config = dict(
    model='contrastive image-text model',
    dataset='small renderings of single solids in any pose',
    train_examples=197500,
    image_size=32,
    crop_scale_min=1,
    horizontal_flip=False,
    translate=0.06,
    color_jitter=0.1,
    tokenizer='word',
    vocab_size=54,
    loss='softmax',
    embed_dim=256,
    encoder_arch='convnext_v2',
    encoder_isotropic=True,
    encoder_norm='rmsnorm',
    encoder_activation='gelu',
    encoder_mlp_ratio=4,
    encoder_layer_scale_init=1.0,
    encoder_inner_norm=False,
    encoder_patch_size=[2, 2],
    encoder_layers=14,
    encoder_width=192,
    encoder_kernel_size=7,
    text_encoder_causal=False,
    text_encoder_width=256,
    text_encoder_layers=6,
    text_encoder_norm='layernorm',
    text_encoder_norm_position='pre',
    text_encoder_activation='gelu',
    text_encoder_mlp_ratio=4,
    text_encoder_head_dim=16,
    text_encoder_fused_qkv=False,
    text_encoder_bias='all',
    text_encoder_qk_norm=False,
    text_encoder_parallel_block=False,
    text_encoder_inner_norm=False,
    text_encoder_moe='soft',
    text_encoder_num_experts=8,
    text_encoder_moe_every=2,
    text_encoder_expert_mlp_ratio=1,
    text_encoder_slots_per_expert=2,
    text_encoder_shared_expert=False,
    text_encoder_positions='learned',
    residual_init='none',
    optimizer='adamw',
    learning_rate=0.0012,
    beta1=0.8,
    beta2=0.98,
    eps=1e-08,
    ema_decay=0.999,
    max_steps=7200,
    batch_size=128,
    epochs=4.7,
    lr_schedule='linear',
    final_lr_fraction=0.05,
    warmup_steps=360,
    weight_decay=0.1,
)
Rows from block 3 of the text encoder of a small contrastive image-text model, named by matrix and row number. Rows with one number within an expert belong to one neuron, the router's apart. Each number is 50 + 12 x the weight over its row's rms, rounded and kept within 0 to 99. All counts start at 0.
After each expert's rows are labels from the 100 texts, of 14976, where the router gives the expert most weight on average: "tokens" is the input token at the peak. Only what is clearly more common there than usual is listed. The data: small renderings of single solids in any pose. In brackets: how many of the 100, against the usual share in percent.
# router: slot weights (text_encoder.blocks.3.mlp.router.weight, 16x256), inputs 0-63
# up: expert up (text_encoder.blocks.3.mlp.up, 8x256x256), inputs 0-63
# down: expert down (text_encoder.blocks.3.mlp.down, 8x256x256, transposed), outputs 0-63

# expert 7
router.14:68 57 50 57 44 52 45 24 35 55 51 41 59 63 44 44 42 59 57 56 40 61 64 61 29 38 43 30 43 45 48 53 59 65 37 51 51 18 69 35 49 64 38 53 51 39 55 56 54 55 62 86 54 40 59 70 26 66 33 63 45 43 50 48
router.15:59 71 36 46 51 37 41 42 29 59 66 76 42 51 35 52 54 65 62 68 53 54 37 39 46 42 53 63 68 53 42 71 55 32 39 83 57 37 46 44 33 57 59 52 59 36 32 41 46 68 51 51 48 39 38 54 64 58 48 38 63 44 24 33
up.0:43 56 37 42 41 17 39 64 65 49 69 45 49 35 68 67 62 59 28 53 59 43 49 52 61 55 41 64 50 62 74 55 46 65 54 41 52 84 46 73 71 40 37 24 36 57 29 45 41 47 35 36 40 85 48 46 50 39 68 58 51 43 56 35
down.0:47 46 44 39 32 36 63 60 42 47 27 16 73 56 66 62 56 44 49 50 62 64 66 57 66 41 56 30 28 56 51 30 37 54 67 59 46 57 37 74 54 36 46 23 51 69 64 51 34 37 52 57 37 52 35 51 50 44 64 58 47 40 67 52
up.1:32 42 36 34 45 56 61 68 61 56 32 48 55 75 55 75 57 47 30 57 72 53 62 55 64 47 58 25 47 45 58 54 47 49 75 61 51 37 56 59 62 49 57 48 18 73 47 53 45 44 32 74 46 67 52 41 40 31 56 49 40 34 64 70
down.1:31 20 49 66 68 46 69 39 47 43 52 49 51 64 53 71 37 48 47 47 41 53 41 47 36 40 62 48 54 57 46 52 77 21 58 45 38 54 57 44 41 57 56 65 50 62 61 50 53 41 60 45 63 48 72 50 57 50 51 45 48 57 28 51
up.2:43 33 49 50 32 15 58 83 72 44 44 37 53 48 60 73 47 41 56 53 50 53 55 43 69 40 58 42 39 37 45 57 42 59 58 48 50 79 56 62 60 37 27 51 48 61 32 71 42 42 47 29 42 54 43 49 47 55 54 52 71 51 65 43
down.2:43 26 60 60 39 38 52 70 51 49 50 16 52 56 69 61 41 35 44 55 58 66 61 43 62 55 57 24 43 35 51 25 54 48 50 42 49 65 17 71 66 45 45 33 60 76 62 66 48 48 67 47 51 61 45 66 58 40 73 45 44 56 63 46
up.3:47 61 40 29 62 50 55 56 39 67 54 63 60 45 47 31 37 36 58 50 57 42 50 55 68 72 41 65 51 48 53 47 30 49 46 48 58 62 24 66 42 64 51 36 35 42 22 50 55 45 37 48 32 58 54 46 55 55 44 74 49 59 59 45
down.3:41 57 48 53 51 42 55 53 63 61 60 59 46 36 34 55 66 35 60 34 50 32 47 67 50 57 40 58 55 38 46 52 44 49 58 44 64 35 57 44 41 63 49 63 51 40 34 45 68 68 28 38 28 56 49 43 68 39 39 43 34 50 55 32
up.4:59 57 54 33 39 49 41 52 39 45 25 42 37 63 38 51 46 50 64 76 37 53 31 33 61 74 42 58 49 50 74 50 36 38 36 69 52 28 57 30 56 41 73 45 33 41 39 40 40 55 39 32 65 53 60 58 57 42 55 30 52 51 55 33
down.4:57 55 37 52 49 35 39 37 44 54 67 47 38 65 36 49 42 47 55 53 22 36 41 52 34 38 49 53 38 50 46 68 59 30 57 69 43 42 65 20 52 54 53 62 55 36 47 35 48 52 50 48 59 38 45 73 44 65 50 25 60 45 52 37
tokens: "orange" (80 vs 1.1); "brown" (16 vs 1.1)

# expert 6
router.12:43 45 65 58 47 56 30 68 47 32 54 62 52 47 50 58 45 10 68 38 55 47 63 42 42 58 30 55 44 28 77 29 45 54 57 44 58 57 46 78 44 42 46 51 52 47 43 66 64 42 51 52 28 69 60 31 69 52 52 59 21 47 51 41
router.13:35 35 70 32 24 45 39 71 51 64 34 49 51 12 59 62 57 40 45 28 60 44 50 52 64 65 37 42 34 37 45 46 42 50 62 60 54 61 50 46 41 53 62 38 49 71 60 65 36 52 38 55 35 46 59 56 79 35 53 65 43 57 43 54
up.0:51 61 52 62 56 61 54 34 51 37 42 48 58 63 53 41 43 53 52 42 56 46 65 52 42 41 48 65 65 55 54 52 59 33 40 13 57 60 36 41 48 53 54 32 57 48 65 47 74 63 52 32 47 52 49 37 36 48 53 45 49 67 49 51
down.0:77 34 48 44 51 62 55 61 62 63 61 40 58 81 51 34 22 41 45 54 23 51 63 35 38 51 41 44 57 67 43 49 47 39 51 55 29 38 40 31 60 76 25 44 77 35 59 62 36 45 85 43 54 46 44 65 54 57 50 36 39 43 53 61
up.1:56 53 39 59 65 50 45 43 48 58 28 53 63 67 42 56 37 51 55 76 51 65 44 67 48 17 47 62 70 50 67 71 48 38 42 35 42 44 45 39 66 55 56 53 34 50 37 53 68 66 60 60 64 57 40 44 45 36 39 48 37 64 64 56
down.1:41 32 49 27 39 56 58 71 39 42 58 53 38 55 31 71 63 66 33 72 75 51 37 40 50 61 27 55 39 34 51 60 49 49 58 41 46 60 54 60 43 49 64 40 62 55 37 33 36 63 63 54 40 52 23 45 47 46 73 37 45 40 58 70
up.2:52 41 44 60 82 60 66 35 49 70 51 57 64 48 37 43 37 44 32 55 52 59 31 68 33 20 58 66 64 50 70 55 65 31 58 47 42 40 49 63 55 56 54 39 55 36 32 46 78 31 46 42 55 37 38 51 47 52 37 48 54 51 63 35
down.2:59 60 32 48 66 49 44 47 35 59 53 67 53 54 29 40 49 65 71 39 37 27 37 53 26 37 44 64 73 45 46 67 55 34 65 54 40 36 80 43 36 77 33 68 64 25 53 27 53 49 42 49 39 39 59 40 69 60 52 30 38 59 64 68
up.3:71 32 69 57 52 46 58 43 55 60 52 37 66 45 50 47 27 64 28 45 53 45 43 53 55 59 63 41 50 68 54 38 57 36 52 41 44 22 33 32 57 63 53 57 40 57 43 38 61 26 39 46 73 42 57 55 31 38 53 65 46 58 53 54
down.3:43 14 48 54 55 67 70 46 58 56 57 73 53 63 34 44 44 37 44 41 40 66 62 50 28 38 51 32 46 53 53 54 44 38 47 42 55 48 61 41 48 43 55 53 55 58 53 72 58 65 49 65 64 54 60 41 44 53 42 60 56 41 52 62
up.4:45 60 62 56 32 53 39 51 60 56 64 46 56 45 48 51 45 71 44 49 30 64 40 42 59 55 57 42 53 49 54 45 56 27 54 61 44 47 53 25 36 61 49 69 42 36 46 59 46 50 66 69 43 36 53 66 49 63 60 42 46 57 23 45
down.4:49 68 63 38 44 51 46 62 36 24 59 41 51 29 34 38 66 60 41 42 43 38 39 51 61 68 38 45 44 34 46 46 40 48 69 64 21 58 51 34 31 57 41 62 61 50 74 38 44 33 54 37 40 30 48 43 53 38 43 45 49 47 64 41
tokens: "purple" (70 vs 1.1); "black" (14 vs 1.2); "checkered" (8 vs 1.4)

# expert 0
router.0:21 43 59 55 52 55 63 46 59 67 39 49 43 64 60 85 43 55 57 23 29 56 48 54 54 58 69 39 32 40 54 44 37 43 52 56 50 45 69 56 60 66 53 48 51 55 46 37 65 48 68 39 67 33 37 30 40 57 55 34 58 70 47 39
router.1:63 38 58 38 44 56 83 35 53 47 37 45 75 38 55 47 43 55 47 45 72 64 41 59 58 72 32 44 58 45 54 35 18 42 57 44 54 56 46 46 46 48 62 60 33 48 41 41 56 34 61 70 43 47 53 50 67 51 18 71 41 66 73 59
up.0:11 39 62 53 44 51 61 71 39 71 47 28 57 72 57 65 47 52 61 70 33 69 40 37 50 58 64 55 34 58 62 66 42 69 40 43 44 63 47 63 47 36 41 37 45 40 29 44 33 50 57 23 60 49 58 51 34 45 54 28 58 61 36 64
down.0:52 32 50 59 31 42 51 64 43 68 69 37 54 52 45 60 48 52 54 78 50 66 35 40 49 48 60 56 48 50 54 58 62 46 44 41 41 60 34 58 52 40 45 46 51 45 44 65 55 57 76 25 51 47 59 61 48 50 73 31 61 59 50 52
up.1:49 55 54 40 53 28 25 62 78 40 25 53 51 24 57 54 50 35 47 41 62 17 60 56 65 51 31 41 44 41 53 41 35 46 63 58 48 56 51 51 53 52 49 44 42 85 55 64 44 53 19 52 40 61 48 28 59 47 74 57 47 49 39 27
down.1:35 38 50 49 51 34 52 57 44 37 65 59 24 44 48 50 60 52 35 29 57 30 66 42 50 56 44 52 47 42 41 24 33 52 57 57 39 60 64 49 42 64 52 66 45 80 52 53 45 39 25 61 40 54 49 44 60 52 40 44 49 42 65 37
up.2:34 39 66 59 57 47 49 38 74 56 41 45 51 74 52 45 51 57 48 78 16 46 56 64 35 39 44 49 47 63 65 42 37 54 28 45 35 48 48 39 62 58 44 45 49 57 34 26 42 58 22 42 61 48 51 56 47 66 65 21 47 62 42 35
down.2:40 31 72 53 34 34 50 64 45 71 35 28 52 64 48 63 54 61 51 60 43 68 36 45 56 44 62 44 30 48 26 64 54 51 55 56 35 42 53 45 40 47 36 55 65 36 24 55 51 64 75 37 36 51 53 47 49 46 69 32 76 57 40 55
up.3:52 52 43 38 55 39 26 65 54 59 41 47 47 45 51 32 56 46 53 43 49 24 48 79 55 59 35 50 31 40 28 40 34 44 66 67 59 43 45 41 53 40 49 34 62 72 41 58 44 64 36 39 28 56 36 45 66 41 54 47 35 52 45 18
down.3:27 46 46 47 70 25 40 48 62 42 73 59 33 23 52 54 63 49 34 40 61 41 54 42 50 69 44 44 52 35 38 42 54 62 60 59 51 58 47 56 46 63 73 46 32 48 43 54 60 47 18 55 52 62 57 40 62 35 48 42 40 50 47 37
up.4:43 35 50 55 70 61 56 49 69 63 56 52 47 51 46 55 47 64 50 55 64 63 42 53 44 34 54 29 53 44 47 56 54 44 30 56 45 70 50 39 52 42 53 41 45 67 49 76 75 46 36 33 59 53 40 46 36 47 49 56 34 61 52 55
down.4:40 54 47 70 61 38 35 47 35 48 76 63 52 51 56 48 52 43 56 64 63 15 59 72 46 35 59 48 51 56 39 53 57 71 62 50 56 60 54 52 47 69 50 20 52 54 40 36 64 63 07 56 75 62 44 58 61 36 39 59 45 71 44 40
tokens: "metallic" (100 vs 4.7)

# expert 1
router.2:46 40 61 67 58 60 67 52 32 65 46 44 65 58 48 29 51 59 42 52 52 51 37 31 66 55 49 59 53 60 47 42 57 58 48 63 47 22 50 50 38 41 33 74 40 39 52 53 58 52 65 71 31 61 67 54 60 84 26 31 22 47 65 46
router.3:37 29 65 66 36 22 52 37 49 72 53 36 46 45 70 71 54 53 59 68 46 66 51 35 50 49 70 45 37 34 63 64 48 57 46 40 54 51 57 37 52 44 47 39 56 53 38 47 49 54 58 19 61 45 55 63 54 64 46 31 50 52 36 42
up.0:68 75 57 55 68 47 44 41 40 52 59 85 36 42 47 33 48 51 50 57 28 45 26 46 31 65 38 80 73 56 33 44 60 32 50 52 27 39 38 36 25 42 66 70 59 38 71 56 39 48 56 44 47 40 52 39 54 70 44 35 53 44 30 46
down.0:61 75 48 50 64 66 53 36 48 27 47 69 52 56 27 30 54 47 50 42 35 30 37 53 43 52 58 62 65 48 27 49 43 40 65 48 45 24 47 39 22 69 54 78 54 33 56 46 55 48 55 63 64 37 52 38 53 58 29 51 36 41 45 66
up.1:35 57 51 43 40 53 32 61 64 44 41 57 43 34 49 42 59 40 58 23 41 32 54 54 46 48 35 67 60 46 41 35 58 68 63 36 52 65 51 44 34 61 54 47 61 67 70 61 54 43 44 57 53 41 40 47 44 45 58 63 43 47 56 39
down.1:39 54 55 36 54 39 62 53 51 30 49 47 42 28 50 59 58 36 42 15 75 35 67 59 54 53 53 35 52 39 49 27 33 44 61 47 49 51 46 51 37 58 49 42 47 70 53 48 53 47 36 66 46 53 56 34 71 30 27 66 38 47 58 45
up.2:41 41 71 40 60 63 59 50 47 56 48 62 47 57 45 42 28 58 34 50 45 50 42 50 43 50 48 49 62 75 50 33 63 12 50 43 47 32 42 46 48 71 61 52 47 60 45 38 72 31 43 44 60 52 41 52 62 20 60 47 36 50 40 49
down.2:46 58 52 50 58 58 46 38 57 29 32 81 65 55 32 35 52 57 56 60 41 52 37 59 37 41 47 73 74 55 35 50 41 38 43 51 38 54 51 49 24 35 51 55 54 58 59 32 63 55 46 61 65 35 41 22 34 36 36 57 44 49 55 75
up.3:41 57 49 48 77 65 56 37 55 45 49 75 66 51 36 35 55 48 42 36 62 46 53 79 37 17 50 36 45 56 46 46 54 42 57 43 44 43 52 62 55 57 47 54 49 49 33 45 62 34 59 60 48 40 41 60 33 27 31 56 51 48 67 52
down.3:39 58 35 21 47 58 53 52 33 53 56 42 62 51 45 66 53 54 56 68 70 37 59 74 37 40 50 42 30 49 58 70 46 63 52 60 47 63 41 68 45 56 48 36 59 25 50 39 43 62 57 46 54 52 72 52 44 70 52 48 71 37 57 53
up.4:75 70 48 50 33 46 40 38 66 35 41 41 76 41 48 51 72 68 44 37 56 32 61 56 52 39 48 42 47 73 49 65 43 61 33 37 52 51 53 37 50 47 45 47 27 53 44 50 63 51 26 60 63 66 53 40 29 44 61 56 47 71 53 37
down.4:35 47 53 38 38 62 48 55 59 45 41 43 56 67 53 61 47 46 73 34 61 44 57 41 51 47 38 50 57 50 24 44 37 57 71 66 46 62 68 44 52 47 47 55 61 70 44 53 34 34 41 66 55 44 36 53 56 51 39 51 44 39 58 56
tokens: "<end>" (86 vs 13.8); "yellow" (14 vs 1.1)

# expert 3
router.6:62 47 61 41 66 61 35 31 47 39 39 56 50 55 75 34 44 47 43 53 57 51 42 49 60 36 63 67 35 40 58 30 47 44 53 76 33 55 41 56 47 59 75 36 28 51 66 67 59 54 51 60 50 61 47 47 67 52 63 32 38 40 49 50
router.7:54 64 52 53 67 85 55 53 55 57 38 46 41 34 55 42 42 35 29 62 68 58 54 59 28 50 63 63 63 44 61 37 31 64 43 61 63 38 59 64 58 51 60 40 34 49 51 54 73 27 53 56 37 45 51 51 57 44 41 49 25 52 58 54
up.0:30 46 49 55 57 53 45 52 41 63 53 28 37 78 43 62 53 42 66 45 33 49 40 29 35 66 35 56 71 47 39 48 48 52 46 32 48 46 52 43 69 69 73 43 66 70 57 53 51 55 41 47 60 49 40 51 71 35 51 20 48 47 47 54
down.0:48 43 60 49 30 45 51 47 44 67 52 33 61 53 50 40 43 31 43 54 41 47 59 49 48 41 55 47 40 44 47 45 49 44 34 36 51 66 21 49 47 22 43 44 71 58 64 76 48 64 55 33 34 38 46 59 69 63 53 42 52 51 53 39
up.1:25 50 30 59 39 44 26 28 49 44 33 60 51 50 50 59 63 35 42 61 51 38 46 65 44 44 38 68 45 62 45 58 52 47 42 45 54 40 63 38 62 34 49 54 65 40 43 23 67 72 33 58 35 61 53 49 61 49 54 53 41 68 54 39
down.1:65 57 42 51 50 39 42 41 58 72 49 48 56 32 53 56 61 39 54 42 53 45 56 52 47 61 54 48 31 62 44 54 54 52 46 55 42 26 61 32 52 64 53 67 41 29 56 34 38 57 43 62 43 58 32 74 46 41 46 49 47 49 28 44
up.2:40 56 43 23 31 41 37 38 80 39 39 36 61 47 44 64 71 70 42 53 37 46 70 46 60 39 53 32 33 66 43 67 51 69 40 55 34 55 57 33 47 49 38 55 47 54 34 42 37 51 17 52 55 52 58 62 33 54 68 43 53 62 67 37
down.2:49 58 27 34 39 34 70 70 40 35 55 45 46 35 47 64 67 53 41 67 57 66 44 41 72 56 42 53 39 24 41 49 31 65 61 67 45 65 44 85 45 31 54 54 38 46 50 69 26 55 60 64 22 45 46 54 52 59 51 57 78 44 56 61
up.3:66 32 42 46 49 42 28 38 70 66 46 30 44 54 65 42 55 41 62 72 36 53 47 56 34 45 48 49 51 65 61 43 45 43 46 58 46 35 54 52 71 43 57 33 43 52 29 40 54 71 42 35 55 80 41 41 57 35 43 40 42 42 64 41
down.3:41 52 58 57 37 22 54 56 56 45 60 59 65 36 40 62 65 48 48 57 42 46 60 51 63 66 69 56 28 67 56 57 60 45 53 59 47 30 48 32 38 51 47 49 49 45 63 25 42 37 42 47 41 55 44 51 30 45 62 52 55 58 34 43
up.4:54 50 51 58 50 56 53 40 29 48 54 40 23 51 41 47 37 57 71 64 46 54 32 44 44 55 31 51 68 56 41 53 51 47 59 49 46 48 66 48 57 51 77 54 66 57 65 54 42 52 63 62 62 47 40 59 69 58 34 27 68 37 44 59
down.4:37 54 65 64 52 52 59 37 59 58 62 57 57 37 22 29 40 50 53 49 35 47 39 46 44 52 40 63 59 53 47 40 51 29 41 47 38 46 48 32 37 31 45 55 69 45 63 42 51 51 45 26 53 22 38 48 52 33 57 40 52 53 57 33
tokens: "bumpy" (100 vs 0.6)

# expert 5
router.10:51 52 37 34 47 65 73 49 38 50 36 31 62 74 48 34 47 30 58 58 49 48 37 48 45 58 47 48 46 48 69 36 50 55 28 33 57 36 46 63 49 51 57 41 31 60 42 37 40 49 61 39 84 53 70 40 57 39 53 33 29 56 43 62
router.11:41 48 57 21 53 62 60 55 37 46 56 40 58 68 65 64 24 55 72 62 48 67 57 44 41 65 48 56 53 50 67 45 21 51 63 43 39 61 30 52 45 73 57 57 37 44 61 42 48 41 71 23 59 43 53 49 33 35 41 39 23 67 32 50
up.0:65 43 47 56 39 38 37 35 56 60 32 31 40 54 59 49 79 64 56 63 39 35 64 62 34 46 39 39 39 52 42 56 55 71 22 61 52 54 55 33 60 48 50 47 64 58 47 50 46 81 37 44 49 55 36 57 47 60 55 47 78 50 53 39
down.0:56 22 53 58 32 56 35 39 68 59 53 37 46 44 57 67 50 67 32 66 45 64 60 37 43 42 50 38 20 63 35 63 70 75 49 75 47 61 68 47 74 35 46 51 51 49 39 67 52 45 53 65 40 51 47 61 44 67 52 42 72 41 39 52
up.1:51 16 61 39 68 46 65 72 53 54 64 59 57 39 60 58 45 41 56 35 49 59 46 43 43 48 42 30 44 38 36 56 47 48 55 71 44 47 36 51 49 60 41 56 72 59 43 77 51 51 37 43 59 38 35 58 53 78 42 43 64 37 51 56
down.1:55 37 77 70 61 38 51 41 63 48 48 77 28 61 37 41 71 44 60 49 48 40 46 44 35 62 35 51 61 46 32 44 43 32 36 36 63 50 37 40 51 52 58 64 62 46 48 62 55 66 36 41 50 45 56 42 59 57 49 46 48 42 37 50
up.2:54 44 71 60 69 50 49 44 58 49 45 72 42 25 39 35 57 49 48 56 28 54 49 40 41 49 43 59 68 56 47 47 61 62 46 48 37 62 37 37 42 59 64 56 58 46 62 80 59 44 52 47 46 50 46 25 68 73 54 26 60 38 27 49
down.2:46 48 67 70 56 49 51 56 42 42 61 74 28 57 22 40 64 43 51 44 26 37 51 40 45 69 54 63 72 49 34 50 49 21 57 41 46 49 46 37 20 48 53 67 66 42 61 54 68 49 48 39 47 28 66 46 66 47 52 33 46 48 46 53
up.3:34 31 55 42 59 55 52 69 64 39 28 47 55 54 42 44 63 44 37 42 47 31 61 52 47 33 47 41 39 47 35 53 38 69 54 57 53 70 66 58 45 45 24 31 84 64 39 37 55 58 26 62 43 61 49 63 58 44 66 43 46 53 75 19
down.3:46 41 45 53 57 52 49 64 68 51 51 64 49 31 53 57 58 62 34 53 82 49 39 38 58 49 40 37 49 45 38 59 56 61 54 64 44 56 73 57 47 44 54 56 45 57 25 64 49 48 57 54 39 49 56 47 43 59 46 57 58 37 41 63
up.4:30 28 57 60 32 41 49 57 63 43 38 55 58 20 55 53 68 45 53 35 62 31 68 71 54 61 56 42 49 51 46 47 49 51 48 55 61 65 51 47 42 66 46 48 71 58 50 68 51 45 38 61 33 55 56 80 57 34 57 66 58 51 50 42
down.4:47 55 62 37 52 32 58 66 64 50 38 45 48 16 59 51 50 50 30 55 67 51 30 66 47 48 36 36 35 37 55 33 58 64 52 75 52 69 42 46 69 35 45 43 53 65 43 74 27 53 49 63 42 51 59 53 39 39 67 49 58 46 35 58
tokens: "<end>" (55 vs 13.8); "green" (39 vs 1.1)

# expert 2
router.4:24 57 31 52 57 60 42 41 49 51 36 65 61 50 58 43 60 26 59 53 50 48 63 71 38 47 29 53 37 45 59 56 55 62 62 46 49 38 56 40 49 43 26 32 57 41 41 39 59 52 50 60 22 54 58 60 54 48 40 56 50 58 44 35
router.5:38 40 60 51 42 49 53 46 64 35 30 24 48 61 58 47 40 45 26 28 52 68 64 47 54 45 38 40 42 48 48 25 33 48 46 47 59 49 53 64 50 59 46 53 60 72 57 62 52 20 24 70 50 72 35 58 49 52 44 57 59 32 48 57
up.0:66 45 74 57 51 56 68 54 47 46 69 58 41 49 36 62 54 59 45 57 48 54 49 60 69 57 68 64 52 58 47 46 58 31 52 32 36 46 31 42 42 45 63 58 41 46 40 42 61 61 36 53 52 44 71 24 53 44 46 33 32 65 42 35
down.0:38 70 45 41 49 39 62 48 62 59 41 73 57 38 48 40 58 53 50 40 30 55 52 72 47 34 49 61 74 39 72 52 48 59 26 16 69 53 24 46 70 64 43 56 31 40 29 45 58 62 23 25 58 72 47 44 59 21 52 66 15 52 71 51
up.1:59 58 69 34 54 75 69 67 47 37 68 41 48 86 50 35 31 58 57 45 30 65 44 31 43 62 55 58 63 40 39 48 45 51 37 55 43 38 26 43 21 65 64 57 52 48 63 50 40 56 62 49 83 47 55 42 52 49 50 41 44 43 47 58
down.1:62 64 39 38 66 74 74 54 43 31 48 49 55 66 27 25 44 67 60 34 36 49 42 37 48 49 51 50 57 45 61 50 33 46 68 35 44 41 42 35 38 63 36 65 55 42 62 31 42 49 49 26 61 27 54 60 29 47 52 39 28 51 68 56
up.2:41 64 43 55 70 79 58 49 40 58 34 80 64 54 47 29 59 42 56 35 33 50 40 56 38 28 37 62 50 27 51 57 62 50 60 43 50 43 37 50 43 41 34 52 53 31 43 47 71 54 53 55 37 41 65 51 33 63 50 51 43 57 28 45
down.2:59 78 32 44 63 27 47 48 41 57 55 40 44 42 47 50 64 36 56 44 55 56 44 74 42 40 41 49 39 52 51 79 66 63 58 71 50 27 45 51 40 56 33 45 63 21 37 33 59 56 44 47 52 53 48 59 49 44 34 51 55 46 47 29
up.3:51 41 71 52 51 74 65 37 55 42 37 52 59 70 31 49 54 59 43 51 24 58 35 49 47 43 54 42 66 36 36 70 51 43 25 32 49 52 38 39 64 50 46 59 47 54 61 50 63 62 66 38 60 47 57 30 44 65 73 31 21 68 56 55
down.3:42 80 39 48 73 52 36 53 48 63 49 39 61 49 53 51 42 47 64 68 45 49 40 74 41 39 60 58 62 40 48 67 49 56 44 49 58 28 54 73 48 48 59 60 50 49 42 22 51 76 62 36 70 43 50 51 61 30 37 41 63 50 39 56
up.4:41 47 67 64 35 50 45 26 49 39 51 48 68 71 46 53 36 40 36 43 46 29 37 44 45 56 57 40 52 57 40 44 48 34 41 31 34 50 47 16 48 67 52 66 59 52 56 50 67 48 40 29 61 46 54 48 39 36 50 31 33 82 63 60
down.4:64 45 60 54 48 45 53 48 56 53 89 38 28 56 61 66 47 49 41 56 37 63 48 47 54 57 59 45 32 83 46 44 52 44 45 67 48 46 44 68 65 60 58 63 47 53 44 39 34 61 60 30 59 83 40 60 44 44 70 34 40 44 48 44
tokens: "red" (55 vs 1.2); "blue" (19 vs 1.1)

# expert 4
router.8:38 39 52 58 60 49 57 56 48 62 48 51 45 42 59 39 21 38 44 64 77 47 66 42 46 52 47 62 52 37 63 27 71 37 51 57 61 37 33 47 55 61 44 45 53 51 43 35 54 47 60 46 53 55 47 55 51 35 45 47 48 54 63 50
router.9:39 48 65 56 66 53 33 44 67 34 49 66 40 40 41 63 37 55 50 41 53 44 47 37 57 46 59 76 74 42 44 35 52 51 62 57 29 57 37 48 38 56 64 48 40 72 71 50 61 43 46 46 58 55 46 13 65 62 59 53 44 55 40 56
up.0:38 30 53 36 35 41 70 64 28 40 57 45 47 40 45 74 29 60 31 44 50 76 41 49 59 43 63 62 45 51 55 57 64 45 49 46 39 49 56 42 49 25 37 56 62 47 60 45 64 39 58 51 66 49 61 57 36 37 36 44 56 64 40 62
down.0:53 44 54 53 56 57 63 47 66 33 30 73 54 42 45 52 49 63 44 66 51 63 33 44 50 48 54 60 48 46 36 49 65 58 29 47 63 53 68 45 47 38 75 74 30 66 48 67 41 41 43 77 46 57 46 18 42 36 46 62 62 55 40 61
up.1:27 65 39 46 63 23 58 57 43 71 51 66 37 46 47 47 78 45 72 56 58 45 57 63 58 59 35 66 48 34 37 61 47 44 42 57 65 48 43 62 42 50 63 41 74 42 47 44 50 61 26 43 29 48 45 47 61 37 56 72 54 54 37 37
down.1:40 76 28 48 57 25 38 46 32 76 65 53 46 26 53 58 71 48 57 61 58 33 38 85 38 36 44 64 47 56 45 65 59 65 64 50 50 45 54 66 64 57 46 28 53 36 36 25 48 67 34 42 36 40 42 48 59 42 45 52 50 64 61 49
up.2:60 50 51 52 46 52 58 54 59 64 57 45 76 47 64 45 35 57 39 51 63 42 61 62 61 49 58 47 31 62 61 62 59 52 46 50 73 62 40 59 51 60 50 29 24 67 36 50 66 42 57 48 74 59 39 51 45 47 64 65 35 68 56 25
down.2:52 71 57 44 59 85 47 41 55 46 48 39 62 65 54 39 32 60 45 53 44 56 34 38 49 37 38 60 68 33 47 52 54 39 56 56 69 43 53 38 47 57 49 57 38 57 48 53 78 26 59 55 77 48 55 64 64 53 35 39 51 61 68 42
up.3:52 32 51 36 49 44 46 53 43 47 50 46 73 63 49 47 42 43 62 65 38 65 72 54 52 43 39 30 52 38 46 38 23 47 30 67 48 52 55 57 63 41 49 43 56 61 53 42 29 62 55 74 60 44 30 49 43 56 56 31 61 45 38 53
down.3:38 33 49 51 60 33 43 48 63 75 63 65 24 37 39 54 49 47 58 36 31 27 67 51 28 62 47 57 58 52 34 60 60 26 69 55 35 34 71 47 35 54 53 51 47 37 69 39 54 45 39 43 62 31 75 35 67 25 64 39 37 46 63 40
up.4:67 43 46 42 61 43 54 53 45 57 53 62 53 48 72 52 41 59 25 42 59 59 39 53 64 34 69 41 39 55 81 49 63 53 58 62 73 59 41 61 52 60 38 31 27 44 41 66 74 47 64 54 62 58 46 48 38 37 40 50 48 79 62 25
down.4:61 48 39 43 58 75 53 43 47 44 55 43 51 70 67 47 43 51 42 33 58 67 49 30 58 25 48 43 53 28 45 57 53 60 65 48 76 67 58 45 45 56 45 53 43 47 36 57 62 43 75 59 59 53 58 58 46 65 32 40 68 42 68 41
tokens: "<end>" (96 vs 13.8)